python train.py --model="image flow-matching model" --beta3=0.9995 --alpha=2 --steps=12100 --epochs=7.9
Rows from block 2, named by matrix and row number. Rows with one number belong to one neuron. Each number is 128 + 32 x the weight over its row's rms, rounded and kept within 0 to 255. All counts start at 0. Numbers have three digits each. After the name is the row's rms in percent of the matrix's.
# gate: MLP gate (model.blocks.2.mlp.gate.weight, 512x128), inputs 0-127
# fc1: MLP up (model.blocks.2.mlp.fc1.weight, 512x128), inputs 0-127
# fc2: MLP down (model.blocks.2.mlp.fc2.weight, 128x512, transposed), outputs 0-127
gate.207 123:106129131115076124123112153113129094139074118085157170131109142161165036147092136123148140081167156086135142205170159134108022137105106057095167128095141215102137098083124111112214177121108110135100172135121102119146132141142200155146151088097131153140109149162101111132109157097057130149149078116127105109118142123087146090117116133137125142087164140128119126114137091200125140138162
fc1.207 123:192171075131163092124107100133154078111143139129120157167196122141103197126120167095115100134114190112116116115099122171162161131085113194177076159180141068122143143134149079147066077123121110138131069124087076109094165091128117096113168128091154158104194161092166137103126098143166119122118079142143113123150113162121161129116135123116108115214132101093131131142074078071100157107090
fc2.207 103:096118159135196119157187164145132051138088108206149165213149107186104077114172159176126099111159093129139148124128189126144111190153090118116127129097111155141111119112155167141176160128090079104147115097143192115135102090089131055132123170177106117148139123127094123140105143138150130123128105138084143123152158192112114134060166144122135124170122224089123116106095118092106097127133
gate.208 097:140127134140156062119114131133060138152105091208098116077127118198134168101114161093149063137123125121075094136098122185095146175162141121144081205153119113100116083162106117183133124167127135100173152144083126186142125090179136103150148141074107138116090120158199132054126098152146145143130172146140115125146188184119111127071094099131168069168130129126110162178128143142111116092130
fc1.208 085:174148153199129127162150193109109082138117125099155115091147093147187111106074160105155116102134127092072185102121125152129155174107157084128110079108145190120081151165136102144132063145119143094092119112097129155173191132121079140103138101189090125091081131175099078130120100165128147186127143123165118126084186042111161150130131161156139095115119160127144115061137075121080117153129
fc2.208 083:090132132165139130163127121135145127149067124123106112114132169086081115139156114075055127113154106189136158169114121089099124069117118132131075116176175124113125087136100148160166167105152104096097179116204095182121130111155099136127114146129141172134119149149101167078116134220099143124120138198106022103170136140139162131116084111118128144103108127130145058144127213183156130114104
gate.209 128:106155090102103113132130202094132129123177190174135151152120158133113084142115119100093085146115225123114146131148154122143090148107105146130120146131160138052167114157127082107112093096112084077127155115107118105026078149115120191172125133146094110191143141132140090106110169094097114067105096192107130151091095137116145117132148125132087143087173107120070164162086134144160102089187
fc1.209 114:073102117088109123111128192088123170144117136134067119143083185122093155129152155128081100176100107108158144160085153108130156070178088099151063158106170058121144146163078110104159120152144107095160124066115123134116091110160128203141100137133144106126136193140193098092154122124116153107162112155128158167079125190132107133137097150123122098038155119125158177123103127156165122059113
fc2.209 101:077154147141123128133130125139170175146038131177134089170160161125128118154165130144114128155100134178102087142108107112108107095138128120066183144138150095121161119114109147138166154244163127154113115101146110150146178108172176191143130108143071121101067099118072087125101103126132111118138178127109118105139111187097138128089181113114077145153089145142130075147186114113108069057092
gate.210 150:118108113110148104147137125117089134097122103167136103142107151079085118136161083156078130114206103152149121106142115135068147167121112180135160114148129140096145134128141176133123111163125119068217115070099158190141101146046140163096091171114157174127197141139106141082153127124102093082128150129121128124080127127158103080173148155065110147071143180132140169153103154170122143090221
fc1.210 105:140114090160167135083109147157123083162173169147139137095148094080139029132132086152152080137155158168145133110154113140128173132076122078196157144077138072151122124117126136117101069114083133097144069105168188168167131134121113123087116141117086125165152128115106134116125112187108094143116140192092117129097141134155170156118102147107084167090236111193136138122133129106073153157108
fc2.210 121:069121050132122121062136148142124105222060106126180114170116124143149123134152120136115115098117167142142125126094114157073135179121068184116168128147125153140181128096121188157146134150121158169095096127158133117124131117114090149091167148196158143131104092116149107189148143168116092090129152146112081119114090094129148126081153129172094070088131122152115104124145117144172107102009
gate.211 095:089099140142084123128099078120134104087064134161128117125130147074186109152164165143089135096171128173180099150142156139137068079096088062091118183097092150109170137139119105104132159075105174169101106077162113091167178156113162123121129156161157135168137170092152165105138137136051082126139111079131132107136094108155101091163150106188122158097113143114127074116175101149179185152087
fc1.211 093:127153100154094148143110090187150169087171123116139112149189123101108126150152080170118149074181149156140128098109112146068119113086114120137137136122102207133073084190121106141096172123128084191175092148056152128093134154169085160171092151096088173085143130135124142097150137093119150113102102126130098086130100115140113083134121132169111159159069211136106160142039163151140145131131
fc2.211 097:082132062128194145142110117143132104085180102071062134135122095068101153134172121144080128121111142136127108126144123140160151133132111109159207120071151100125140129100113190138154110114114104125126171110180118114153096081161083079141214176146135130134129061137136167198198122090104132131144134162189155100123210164116120117144099080148082114176113105135130133134129153092170095116114
gate.212 086:123109135092097136118131240115080155121103178036099109135173136165120109126096132124163150138151135158143154169162141118121135092124129105115129155129115061117131143126119107085128140162129104121141096150117169084135142157115077115205099108178156147145183177111151171111121163140137151129141124133133148080094109186085101096102137065151093083180151225080108130105208095120116134135102
fc1.212 093:134109114146115127121110157165135128085189075131110097171145119083131081161112096134093162113135142158172121223131134101126115139134081093086100140128114166183199130105116087111060155084115094154086102139189125135098113064116160158124155100165155098138151190114114146128053142142148144123129069167139109123140127158066219087162118136131133119125120182152089137169182147167170122134129
fc2.212 104:119149107098122132141098086083199130165094106134103139141145090096154130132132174113108146143130109106119077127159114056180110158136081129210114152059127117074151133111104121115168156142072175130175128076082114141132096134143142140104141168140105121167093054130097137112200113128179166199193118125103134218152144141144063144122144161107133129176129154133113135115130088120196110103136
gate.213 072:087125132225164118166081164161147092151113129080137115117120081091122162167043135127157148150105127120083172162200123135123118136098130120135128133136119161141112067094103125109162134170119120143151070025118146129124144134132138129159113170153127215124123116115134141113065123151134078126132152188133124184122131164130067136138145120119114142137138179153084161126119131119232188142119
fc1.213 111:117143107112125097108113092090158111075129138188172126090118099165128083137123148169132106069164125090092179139187132154106128166098118145167139158129110146100117062142136154132161113096091126129125157129111113105090150186093112210136123111122139252099120120145149115138077138087074144120060091127139097127140135106130135065120084123112079118092116098097103185119087200184121167134112
fc2.213 097:084101157104147142168119118120167170097130167096120122118155077085145148106064144120125139110133090034150112111147126122101154209110112127086168109071128062159140085187135092116137125110141142128140173120123116074128106084164129148098126149118117173096125151101104118119255149133141100110141133179108144144158123135131216111131150108129123110106083109147106100156100121149047079149125
gate.214 073:055150116046150095135130074059137101043136204097114092113157096095126083076133120185169147113168148140101186136124177133131125158105132114154154184143147114128124118189069160118123136091167119106086151165148100164107159123125096103112125128130183136094102085147149129148184128135134108132158131155142068163115130146175140108146132122091193156174131193120125142136158125112129135059096
fc1.214 096:116161127097111188122151091099131067118111119178193089117110115160137111170133121152117118104150111093107125118139125122165104206138129105148099089143111136130133081134112080152188087132095145121149136208096135137086203208128165206143082126146147157127134166143140105078163106125105134100043079166134075147135136113109182102119114111116131113088104068077128183117101134165137149103082
fc2.214 087:174144120208098123080036090190110125163143132156057081116129104144151102119162126117153139154137110125094153142096183050159134189110148142155107166136098165087114119120170150130135133125152130131105088172155102148156055117122114182139106139093196115086138115136149119141150155204128140100126161110124151099138107156140159117086151127199102145150158139107134052082120112134131141053147
gate.215 109:102109093099097059088127137187071116136111109178137135118125099146153136110078147095141103169091124099093148157132137163111129148173173113159084096124205073104099108153134077114113118110133089114127176140078123164139115152177170182112169087136107142107131124155162104046115099167162165119122159124130108145110159149130159160080065099163185112177212120130109183177160105103108107105113
fc1.215 084:158147118108098130163122099137146116139109143142111154112126113092117098165084132116156156101048086126153110165159092096151143169125164134148117122086116103245127069076101083110158108130164085172115139129165156083151156151149130163138145109175081180113136025138114121099152143128158113139143130188100097202165133139110115132119108124185195129080148107153104150153131146102200177134119
fc2.215 084:118137084055122117192139180142150112095132148137111081166134148112117060130175138114129137149150129194124153100122117120139132127152049157193130163122163126099090141144095134129122127113026100106111134106132156135143099122097092073115137125176143118163126088140177130120103140144143109085123088082156124180156163184119067146162177154139119100192193151108151112101161086142221143132102
gate.216 085:153136105153095116100098166126097136141104111127156110141129136193171151091071148099187034120124129079054125114102026139128158168090108128120130107083144114139135110086166058101117106140082185130153096145147135127130170127152118156165094134095098169122114136165148119066147133121113146130122137130145084144150142140108187150056113120068123082166064094144059099140167115137119110167143
fc1.216 095:102089204151164114112122056107145108095147143151096156094084165098091151113154129101175137132171098134114116169123092149204129105133121093129156149108132150112197107155103118094139166100123082137115164112115135119187152147104191119103044150116210148108117101130103124125136144104113066076139137120186089138160161075129125066142140191161115147104064113121107108094067161159139114095123
fc2.216 104:171167079116137125105125121094105148139161139097084124131108106098093103141089133167160120168176098064081177158129097128157089115046105172212129141074107092164059180166111094067108109093105099079109183137125169078153101070154153072095140158121102173119114115101148112127146126175091141171132109161189131134193143147122098145137118094135154136141093100128103177127135137105132110161134
gate.217 078:077135095121102112111064169136128085127123150130136111074107086132115120145225156149152143128086163168185175163079099148133151132136148149130120103133162112103122137118076160106111118139105066112142090127073083163099168166140118149107166124108161175106108189132093059130100141165102141122129115138130164108065141138136127148097114023046108082114164120087096147112168115114067139148105
fc1.217 088:142165041137175125128075086059105107105144098210189105093109138142160107187139106147126101085162136146088145082147112186159088160098143114136143134126046162132174136111130109137124128092127129160135165127163094148111136160069091115086093123109100165140109168122148111094134140091099147154039072170129076163144120098112105068098127145157128181106126108078126113095097112154136155144134
fc2.217 096:136154100124099106150054135178127140117125088157040108109099082100119145127169103159154101104113131183134153195134089109132139130132135133121128137078097086102138114104196139141119142151141175136133154137093134113128076116138138078124075156080176142125130113159143126135185136087124214103109102197107119135094144160019132119105146103201133098115125151125115205130133136142087134174187
gate.218 087:137108103175124176145107150136171116144150126117131083160105206111095107120155073170090146067139139147146096080150156109192123131079173131131159138146122147145180140065118141062134163106117154140092119112168186126112163197061139114165100151175162096103135130114100189195122167093073158113127098118099166084163109102181080134175157123158147160106154095123134075105123128158149134112162
fc1.218 089:178104135029177153125102127243115128109121139109099097148111128131132136105077099156077122126090081197167110105106143072128147127119110131149121175150107151139138140103113156144130152104129153103102129174116168162136137087088119102142112094101147142071128075150121104116177118130152123132148130088125119193158097147149095171130093117120144123048091126101128135185068153129090028139091
fc2.218 081:108149086087131134129103148156040140149149132099093106115145124108115144137139195138183097102145105121066141158153113144148140157147125117157194171142117118124145110133122151093177139106134188163137148091132146106127101039143111062136198146165113091156156100119171158159155124113150146116121130148116115099121119174148155118117251137128107143197118174138123129100189170191070135129174
gate.219 117:116143076132088118096148186094160164112144148124122065164129117113125097192091104163145124051111116146176135133137155076131109111130128122118159174128137195133164122109104128121173140039093115138099076109115110126072133205094159119148123159128162142137171104088134175156133185066070149107108117140102140101144088084143064110153151110130100170143095157067101136115124170146148171195152
fc1.219 098:158100103138174182105115121104183136096130096098111146166145139093159162137103098131138164118089189175097087138125141142108127132055034083079182122071143140126139127123094112171151131120093161166089073074083126106125161119143158079147138117160149158103105157106120170141096138125122150138179175094102155059180126113124130145115132122133134164204095190092113095151085194138121135177136
fc2.219 117:142157135132138131098076158144117165120179129092104205159108079134157111129128139128101177152096090117114121238101084117148112171144155176083145105142122154145149126171121144150174126146129131127140089110113146140159165123168096113131139122151083136129130119134167151131103136106111104143131188109159170115117149255115146123132137141141131100141116139109121093141145103123153145125140
gate.220 101:179152187207125135139088122136134133144108127107151071076137088140139102111090095187128093070103089136091093113111123154184122113143133104123150091163127184134112183077168117117139138125087170123074146170166121112189161090102124109150083113115134118137149149114102163144105144136092098217121108078161126088193154053149187140100149137137151092111062103139109091125090094121110119165157
fc1.220 109:094112099132128162119157067127174168136166159101052184171114159141087140114114104114099160169144164125151140137128147079117116120093104170081151133112143136148136149111108128144097102142160097144201145052101136093091124127111138093192136118138135128162152141122098089160151151098151143064148169140156150090083083119175054164193120153082045160144158152107150111112115187077178097132148
fc2.220 095:101127151181135138125152074154098105112049114176132186128132179145072114121183104177119137147113125161139055162149144133104105104135163064094147134110155185111140095072151105129079109150173146136141156104157140152121135083147139202131108132114082105164139090127071103123120115146109123104134169054117112124071114144116154124077133132111099120147182187121161081146155170161079075058107
gate.221 087:162159149136149151172161158176152098196146120142135190152165068170164078132091144105128140102077183147046154092168144069075103203121143164152141147093102115103144141078153127115127113178139082140103131141140120139098123080142138088150117138107127129150112185125110200088128118135164112101131066123136075144170123132082133169117131106113115113162179090099101064130095103139154103173079
fc1.221 102:110176148151086152162089121057114144108132141158128145140112159144040099146131142135094157146108074114120180109121117134153132136178150136194128057102180170128155135119086103115150121114132143123168163150133121158147114026089196188091139102176098112148159128114135082111133089108153116126122146127074086161173121145179105153132104163166131120082138109118154076105140121181195147084183
fc2.221 120:112124121152083146120110125187148117131119087152144134148099137150126016122159083173135112069107097161082145094123163119121178144124115153109152142201116125067106090102156074053142104162160155127161144165154141156151173103132108121147158174159115133108123107097121054083104130125076104082194170098078145178127132062145153128157122210150148099126138124131137088096128099125112151092143
gate.222 095:134140176140107115129149085082119141115173136100094121102159111131168056109117128079161086127144165105141116139087107122081166137111113104174119202050122070129093137116103062144144072141119104153148107122100185168148128119145108115142149126146071182145115121133167105180129086176156150148121138116165055108124126110079129103125081109088101121205125109120114122109100162130106106225057
fc1.222 110:118121141099158129138159103161124118073126092140120055166135161134053128154138145089117153108120066159140097129132108066098181137158109165125109115144146120091146129136138197156150082121121144092117098107107185212100070138123147120125130184100136157110142134084137100122148109139142092055120171072134179102110110145164093113247120131085130142063094128150144145124129198161118132097151
fc2.222 117:112153203108064118180125048093180110078203102136039187112121152107106209128109122116108123112130127145088075135140111061095164090140143058060151110096116093112120133117121105121133119149141106117145103117117109140128112148138176126137129137074105129094083122143068108101155117129135157167111089115161177106091111121143094142189115143086151140101097122110151118169086182120115106162166